Weights of a small image embedding model: muon at rate 0.035.
Rows from block 13 of a small image embedding model, named by matrix and row number. Rows with one number belong to one channel. Each number is 128 + 24 x the weight over its row's rms, rounded and kept within 0 to 255. All counts start at 0. Numbers have three digits each.
After each channel's rows are labels from the 100 images, of 14976, where the channel reaches its highest value: "lies over" is the class under the peak. Only what is clearly more common there than usual is listed. The data: made-up road signs on poles.
# convs1: first pointwise conv (model.blocks.13.convs.1.weight, 512x512x1x1), inputs 128-255
# convs3: second pointwise conv (model.blocks.13.convs.3.weight, 512x512x1x1, transposed), outputs 128-255

convs1.87:130146147108089153135171127145127163122107152131197098149186103134158139124132118125132153104144118159077111129134087151136100090153128109107079125126156118136137117140140139157100156132133136092104131102109134111160135123095119100091151082128123117148125137128132115149116151155116137141081127094163187150155100144115122134165135135110087126097120108137147130056152147123150154124156
convs3.87:115183102102122096114166114104116159123127044125128096146141134114209105146132098111154110145141105144147092131074136131110139068143126129133129127122117125103128163133151144104126153110111153161174118144106124134147112063146125112137144110077162108120129111146165102068105123147112125120115107094077077119101100141099118125130119153181170144118154116097122149147152102146068126153170
lies over: face

convs1.56:126144115120158138167117087152131108147131127166126102103113134114114133114173131134148180105142113114161170125132133137111123149167120088147126117151107134171137124102141143143138151127144117119054133152134107082099144103132100105122098179126115107132102140091113141142121148105092120114105109157137096132178144102151122123183119155124103143083139121169189131090100130121124133152129
convs3.56:161074135155132154137165088088205118125133101119123150115120111143136151092113110124106113137132166146150150132103123160109116143096125105138126130114083136128130160163171144145129130093171093132132098155121132070115123112093115156117085120153173157117154129192136128104132090108113175117136107165175152118126159127119157126096135120125119167118118124139141081075119113147151113110087
lies over: rim

convs1.168:131070091115087119137115098127139145156156116138119151089086120124115142125144195141117110127135130156114120121129102088125119084132141075135132066186146135095166129146152124138138119142211109160162127148125136132090124107130135130128173187108137146087138128057103150123123151041127133130102122133149151155146128132112132141127125125111126132122120150126139122139135128209116117130176
convs3.168:122104116183129108138153168129104134134150120119110140136113126106173090108146130109127129139122117123124121116125145120110141160135136147153143130143129124122109127112084098101109129149119144156146121137071133137123139119149083181111134140173095146072096116128123181087115112125160136157157094159043161117096143113116118134133152082125086114133115146158156153095172123160154131116123
lies over: symbol

convs1.139:124153103133141097148124173115125172187114140130129097106108157135169097120148177098135096139142137119144069121154124127121114169117135114123150133142093138120120134120156230105106111119113127109114142131151129130124144140134115151123142158144114109130134133152127129132119116148133138124098105131135113151127144151120125097135056193104134128180123107141120118185149124131166136150148
convs3.139:140162153126119110114119155172165149146152000140121132160099134136140110133112151163131126115129168155126135148132125101136142124159128121089129128162184136084118123103137129146147129115123147152096115118135148096131123164071151161157128132134119086140175141152132089109137143152139109127149161150124107118136154119101133089124092132139098137180117121180090107138197105112146111156164
lies over: backdrop

convs1.480:133114105156118153124183120110155093104128079127145153120127129080117141117118126133116134127116109142146118132126128135119113139116133116111109130108142104142118150161145110120113105162128099114088154122151132110153108084135170146130111103143138131109150137125127185153122139133154123139065142167121173149138130144170132129067157133107134158182112135163161121132148138145144110136126
convs3.480:128150065168143077119129122154135207113130139134120131133157123127166145118130158133148088122114175104140137128131139083116137123116135112093122080146136112082145091160130168150171137094125124113103129152115115121115150110098120150132114118106130160116122124125102127157131094123145071135126125172111139112092174124117123154102112112162135116116117148135108080165116108125160107116091
lies over: face; symbol

convs1.64:126141167108090139125132072122150116157154125124114093134157123123123102143116161163120137144132085164132111129141125105139139143085129143113132110144147139097125131134118140089148120126169150135153147131129108164113100129150108153127135109124140158112122143092124091140135114161085098163139122174173150136130076121121122101172126093140130136104119187126092139096099135157139096134144
convs3.64:109143157185150106139092134139126098116094099101115115136169108113115142125132139079180154148140159118098129128123123098154133141131121139106128094186095152130121131107193114149126102145137124143123123141116116096148146131106138166134138130104112135117141130154134107118154091100187117109150179138085111143108160124086118143122094147163032126102128147149150116135137127127080131161107
lies over: symbol; face

convs1.193:121119101094132153113140101107074138094110101144123126100130137116139145125145133111120113115164118110120120138140159133125154113122137141124105119088120151124131127123141118094159150148132090121115121117093107142186124138152161115138143159112113133148140131103118124139123146114074125052147094090152115148123120151108160159157139133157151117157145130160137141142128122071145142117124
convs3.193:131073137148090133117132154097120108214109097131143128112082168163141146114130142075120106101141100161138102135122140158120146119122123134137148149124120161174105105133116160153123123115139134137095156122109151126182131132104162115125124134159119122136113129181144158124132166129155117106126151139123121128135102129172113115160153120166138114152136136130147109143140121122149119115160
lies over: backdrop

convs1.260:131114100079084128177128156152138162110172141126109141126138120112118145140144148135124156135180123130147135151133100154135159101113125142135091097148161122110114107136139133142171180141154133133081122104093125069107138160127105192117109091104119139132106130117137110126128125088156122144102109175112094153125099140176139125161091165130102144127129169122140141080115129073129136123141
convs3.260:122119162120188102099094119151151141122132122110143104122100158143176134111121090108112146107161117134140111127121117134136137100127145133127158142122125119094084137134171120135119121111106174066162115132134095144169138118120132138121121131124140123084108138134123137116150148146133110128129130111078160098126121120160131137116093102081141115135145140124084135129146111147149123120110
lies over: face

convs1.428:127179097162108156122097128145106125178097100136068148128110138123120181129116121128126102121063160125148138119114126145105118151162136135111130132109172112141138127110146113144100135119095127111148131110130104164093125125167146118098136116089130162158157125130113145106129125080138154142149141114149124090151153136150125152112094062139127142157148165154160120114117113106143130163135
convs3.428:143129147128118121112139138135138135134137136104141093146171150135131137121146123135146111108116139149117110132137098115112128097118129112103123139122142149120146171110102154115131144129120165142082111121153108135143136126172114137124128169146125074176132139155116127144125122142139189090138153142118113119144100122116152143116187132118133107128114147110095143121093126105104122063126
lies over: rim

convs1.380:136107128128126142144170145150138141115121137158112133161106169130077121121142113119126124145147134182120164159130111125109131121170125122139145136119103149118139127105096131132103145127159104139100106119141167126153117122052116114156159151133145169134093134143133106136123135144134089113092074098130119072121121123126112148139143131117124127172145148134137149118108108159159156142108
convs3.380:124123158162121175100166106141120106180122119117170110133141120151108156126112125107127081140086117104136135125095148113101126149172120146110140097116155124178101117125154125106115116107136106110137143133175090189102130093136151145151133115098116086099110127123123111086145144113119166112147174149148156161155113151124132056155106112117164120119119136097141121130119147135156113115149
lies over: rim

convs1.460:129100149143140085121085112116112115095133128140135100151181146114125122124119119113131119146079140149143128117148115167133151128164135144134126095134098145134152087131125131122126127112129125110086130096116117124105122164129104147106071140159151131163140131085090101187117091124100117139151116075129137106135083148093134170139161163116162154129120146145112121126146113127152123099101
convs3.460:119131148137097120126092161139129144134150088090137123141155149080119149155141175119147130154148156135145108125117156102156098129158128124117105114120131151128111129150073102147141108119121164138122141146106140171145160099102121125143171077140151166182130121131114137098107149116125136140165139127114119152133100142131134122111109132085100138111099156070119137108157139181125138121109
lies over: rim

convs1.379:140099077133106081143158114116101144130141140123153105074126157127141144150117064099142100129131085099094140122152154093121116128158117149138099129133168155123092137121086111075146095133138104123131098113166191147148144144119146160139108109153128117106115129143128103108122100152136150136126100104136122125145115103154152104087171176109084108125145159142103134175132097150094142103102
convs3.379:133094077098159141165188093165157128139128135124119137080166111164111091130129117101125097134089110140130127130130078140113096116149132169133125187120130120139111116148100129137125158168136106109119123104130131140109147095118122161116140114060129148120159141129131127135118155109109096118135128195154151147128114102144120125119124161131134145097117098103114112087129122177165124143143
lies over: rim

convs1.270:122164114117145111110097136086097132107189116115094115095143153150128124123121182111123162133138124091104142122170136111124117101109132119116134063144179147136118117127108125109132152181127119151154117129115116128090127150124120178118140102073151041186106136119130097084128113156126121090134099111115181102094122145130139102160150144149153138138127173121166087148100115127214139162104
convs3.270:105103171111143088115159117125118109072138131141130120168093138117111099123120099121144110103128102145107135111068152142134144128114132119080123120124156124182126124163120143139129093133169156134121144127141130102155112135127093138121122151152108103120114141161131076183108164129117155113157122138144159100139155086127142151125109141139183149143126156124113147074160136116113129137171
lies over: rim

convs1.346:136111117121149092170097130132102085142162178129140048115098150108126076110173169106126149124114124150111140134176140160126136098094132128132093125117108104087148139109136159118106145134162178155183118115109150147104129128146098170115080204137134150148132121143122147105134122151113172117098129119146139112140136123108104101157076136109105148106088132125114115114106125143135114164184
convs3.346:137101143150130145113158135182154168123109148114182088148146136160139099154141134096118133116140104119123104123143150121111120128128119125148148116094174120147108115103145100113123126137149130104132126138090116154108146065147105189116101100116109124125140112112127133125132157100118101123157124135121142112139107108114118128130183129123157126113116128123126127088106125125131113155124
lies over: backdrop

convs1.146:130163141132158148128129106110136114118085138157107179152147145156120104132128183100135152126122102129134146143128104090129139120118125137101092102156129129093193125089122105107178215157152139133142141141112092142120072132110112120129146110140133103135130127167117129123126114091115112156133145114103169088139151131142128152120190158120121097119144112103112158147152112103114141144115
convs3.146:106182135126141139120164128119163107138119135129172133097132133101167132095110109111128119101122147144175131147131128098114118154126143136180134145118144124118128134109122114127183123095084121144096125130139130133112128163183108121119139158118126128153141142110123127106117140141171160143123129102148123146178071087165111120169128145117161146167125140092168133162161129151111172144125
lies over: rim

convs1.251:122115130135159133140084156163136137122082145117122127078120111109126121134099106178141130133135101158113131144114064187122112136167128141127115061154155106096127119143126193114135117134155098152145121146087127128096086152174075153163106119148154097166110114157112187149122105148118096073107120160126103119125105162117152123130115146156099132120115173163131148164116146103095116135151
convs3.251:126184118146147104088121130116147113116105115155105129108133121131101128132131104104122124143144133141124156148150121117119158096151123125123162105188107130129134115125112138106160143132127066128097149153109165179092115112074100102141115121119162173136134099107124157117161143159115129090058116096139130110166143159137170149114139183159189111131133150139157123103157127151097109105127
lies over: face

convs1.149:136134108129143132092130137134102116135092148118168152103116151145132170132101131131112127096133123123139126128152133109099154101128124157137149152118112162128157136117157135142170193169132071119151131097171122132123121155121130117108109166101106116115116124116131154109133133099159159103143119136159133117127172131140149126146119154085121092142113093088140076097112108169138144146084
convs3.149:125138105093180145147129124116100098100114144118121149151156133119147100087128166140150129130119127169125155144148143116144130145172134125126156119114130145110163135147166095157133120151138145130141105135107132126155119118145175120104108125131146105141160118184130127131136144175157100142088173153097136113107127120104174119160150102066141160125129149105118148121168152076154130117144
lies over: symbol; face

convs1.181:125132153172137066132141151155102138151123123113149176106099080087136131135093119171149137098115100119092117128136081106148104113118122106097122123125168136135105122133130168122184131151144119129093118155140119099122115114105125167147130111117133130097149166111121157086107125114138134097133070115137140148148138101125123149115116122144093139141185133137075172151124101163152105129106
convs3.181:135173124086109081158163146125113140092138115049090063138133117083126100114127098150119137118101160143137120116100135124141122115127125114180058085074146128147134154131160131123104069140176149109085126084141139126133100110110129123140114138140122111153147152167105112126121157104156130123146086105132103100119082134159135168160102159088141160149119130091127137116138146163116137074123
lies over: rim

convs1.465:125073139091058155101126081134087130156132141119137126126139153141125159119153163168115110111176147111136132120080153121133094143132130130106189136166167127143109133158135103118141104148145157135108124116118154167130115138099130155111139095122128155094116110150131128091132177145084127147127170170107094137116163123100168164096070122120151136086130112109143114104183120124120090110130
convs3.465:133094146124154119115114144146109123095113126118126133094149116123121159122111141108143134075167146145138127156123129120152115126116116130095125127145121126233118085133141140130137179116163148105128147133134117147093135140095146141140157123111122165147151116102104135141152147126178110136124154098153134126150121105116134113147097182067136121112123081121118154125123110170087130133105
lies over: symbol

convs1.462:135103135146145103115120171130099085140131140146121110141079118117095157108116095147154168130153123114190197108152129141116140132122115137145129150106142143185135114084121155127171143110117114123111114114131132148119105086084132149118120070119138122161105131136094104122120162156142149142130145103118155123136098144094152087158130157119150095145160125115101109137156160152078099159140
convs3.462:109105161136128117102147099117106108119141125145140110116160139139154126092139106114127140161108127091086109142115123125147122113129116137102124110147120192094112159136085151149176169140166096165173138102105170123157195159146154137123155133133162167121141134125102135100124090070116055153136151124113145129123146121158072114084134112085132109101134133134101088142174119150135093136170
lies over: rim

convs1.491:122110097166140145091143131130090099118132141113110119104101120122135126152116152099112116136147114143105115104075120139132103155128133120118172088137104138140149138107133146114134205102138172132104156139086115127068090127138156118084124102142138116165157139119101154126136126122159130117133115103135131117127160164098151125113121150171154141102142104169168118099162139132165124110130
convs3.491:110111141164102121105157130155115142092118167089113110107108151152148115157109077083132100109168127150165114140127142097118138161131135113120142143146115128128124156114117141165108159091145129149171135135088120131171145158145132126111140143121141150146130123123137106136123124093140056132059155188133090121115178137116143140158133157147113177139133098157204073117100133089157120125132
lies over: face

convs1.340:135152161109154128156152141124111095129123120114137131140120130148136128150138111110143132107148129085117130120111125157132124121137138133129085139101112115095134119195172099134098190169089131174180128097087141109158144118110135152112165132130116116132137139097163128159124114128081113135146127116142127121118115167194102141186156137101113126142135145128150116125120144123115156124164
convs3.340:128113081197100167124137119127148112150128164159191144111129120083130114100132171133126151127153128111140132148133146132140112116099126149103157161114126144120100138081101157141113143098153147081096142166140117165124093155087128083130156126144131115115146128121142143162150097147113096154172133144106101135127073127127137101090172137131086140102100086117122124133159131087138143112120
lies over: rim

convs1.151:130053048126080122134141114122167123087128131115124162126087080143128111138123186134119130114152134126128160115134128112140118134148122112123139124168109138104129113164178106107115091118132101107093126132141169126117139118132119099105164092105127143097138132125110148101134153133121193091112128115127106130138110111132147122154123115146129124096118151089145137144129116159081117086121
convs3.151:150141151163136128134151107172170102103142121167140128148194123144109144141127129117112110098131103132098106137115158128144140194125153141106145144134093132159165127131090160127112141080163136124112131114149083158127112072112095135118140132118102156138150113128106135125137143114153131107162075196111106111120158146111095112125140155130177132153101163086100173141107126128128107109127
lies over: symbol; face

convs1.266:120128130122129122136097122113110119129133161134170143128141126150142132140129086129113128088119175106128147127142101136121160080113127121180038121085153118104099143121152153074140173129124158088108122107103131105073110115166111139130093115105130131115102122156137127088126172111163145089130130138074119157134134169087170099138111090158151137112095153159145115145109131144127145110128
convs3.266:122060121137138108158126114064136096080104114120136148123076118183085082124130178146108115112150144125128071127124155143117129082100123152118118131133154144125136111145136132127099093160143070124139129138171153121144149105149113156155123126132148129134101139123125136117137190026147111135094104091128146095096125129130085090141142104105137167099108096135109124137107119098179139141167
lies over: face

convs1.473:127117090158161127113152129150127177131141123146128150183126126144163135110128126141124137152149128098122138141141143171140123145093126108146128144108142123112112122123127104117121100120126113146132102129127144136111136106133163142141146136174114112153129131104129139092129154094119136143130134146137158124128160148122098112099139151162130134136124067158141120111071138093100135123112
convs3.473:127135161126153105186129124142129095122121134109145136096141108080171102108114082128112140121135123130125133133220084123107118103164133147144116113121150129147147107113120152120116151159112077141120121086146155091112169127137129115151104136129120103137076128138137118122109092133098142113136122130148130107115103127121112131125088110158080167092126156106134118172150137114124124110230
lies over: rim

convs1.401:126116144099124122137144140096115154160127120126163120121165126142125165121092138129137142129133107121154157140113125166116128144166135133117130138170150116101170118173091121141107112118116132128143120099109121138074134116121106099112115159128118124147149121130159099117130155101063131139099098138114087139110113136143187174146106124112102133122115145129111147111114108123107116168078
convs3.401:122153151145104164147117088133098109116116151087117120121154106153126116103112160101117115159125189131149130128117096131138138090156134134123114098094114091142134130081145111141128147144125141152147141099098144147104079082156133127134151129125111126093157115109107143145139100094122089102117131137122144131101146130124120107126167139162168098153143151155110145085164151069142132128123
lies over: rim

convs1.305:134175111127103113131078136129171120136143095082126133108154167132131099123160073092134141174095139179135135135165074136135127100153132127114138111152150137145102118109148113141110083128102115122158119100148123116147105129115132140082170175119105113168125131123113176139133125134171126126132143100103192136119117175126111222119138125107087102096111145182123139118098107066116143117122
convs3.305:104179122097126083140121134110136158202109202118104116100118209114099152108115111128117158109156127166130130126166135134148129120102124105136130162134145125140122100143111150123087141126159183145163130121135117131095079117073124164123109102092090103126101131147124149118110141124131129141181104119166086166137115134214077136126119091120110120116124181113114130127131148085147141146133
lies over: rim

convs1.348:129112128141077181154148098120094148132126137117082145104108133127151072142121145122141120174124156144113117111126154105145131129151109157113128141181119145174142131140143124128131092123143110100079113100128100139165140123137152137149157099123126111123105136088131129127122141140132108141109148132201108129157168093143117117151144107114114112138143139154126171101104128151130094109087
convs3.348:129115104133086149135117178125108134161166117140112101169089152167163122142102076104126178136143123203156136132136158119116108176086122117150138134137125123077143123124152138104130115110172158148110115113144113114157111155158119130118086108155152130097127122152167134144133146109166152120129152123059148100147125133133130074109114093107172151133124119138147146139160130093122143127186
lies over: rim

convs1.411:126168106169149104110134092159144071127166109129167178178149122121142106143143142135145125120119154104136164125121141126118107159145125105127124117092124126116130110092091078125119118110208116123227138143138141145176091111144128123073116140129128019140114139101130125130139111101088140103129133154081112104136169108151157135172119098106163138168111085079115110171118137117114148130149
convs3.411:126069149136117140087109158123158159139115119127135103153119142149142145123120155098131119184113129119082137134174154113135126119137111104076106103114129134155110115104142149136138106125213146139163121142140134147132097133128126136159156141127133117070111147144140122150131143103154163152126126143122121082142113156149105130108150153165186128175123114146100142125129116113168122109097
lies over: rim

convs1.135:124166101150114064150111118129104128131134143125151144081109167130113127127100154100123152115076100153121103131124117169121145089161129119079148146116117113124144131126077092106135134152160144120105128141173116145177103145134124092154109102108141125132126137125134112100133102110153160132129134119170145150141126174140132140109115181159119111170120144116091153106128150081134126146179
convs3.135:100124150159117135135130127147104126147136108143184130111142104152156153092125108146123154150151120122103098139110120120124142109156123162119137151154150087126145108133139095133080080118136116117112113141113146062091117158106119121131124125102140126117138115108121126141173123133104188093089093114112182108144075123095147129142135111117116141157135086124106117127126131104149128101146
lies over: rim

convs1.410:143122118142114163156102110088077166105136134163146144164138127121126103149138105126124101096143152170098178129137188112140105157114140153125111089155137118123086118162102138111074132130166115107112112155118126149161157112155101151094134120134131087131110137098137121143122126101131084127115159164089108115119130101158132144121156104145091117135112125166141115137118122117099134136104
convs3.410:132118146150143140150137143154122125140158133143068130181089131134147145139131122134102139133124136125090111152058074141136105087100145117125128131134165118113125135163114117119114141155094136126137120135151095144077110139094091145086137130107149102158107127134152159089111157081182124097129109118142136121104098147128147083105129102161122153110143137203084141109128130162096139118091
lies over: symbol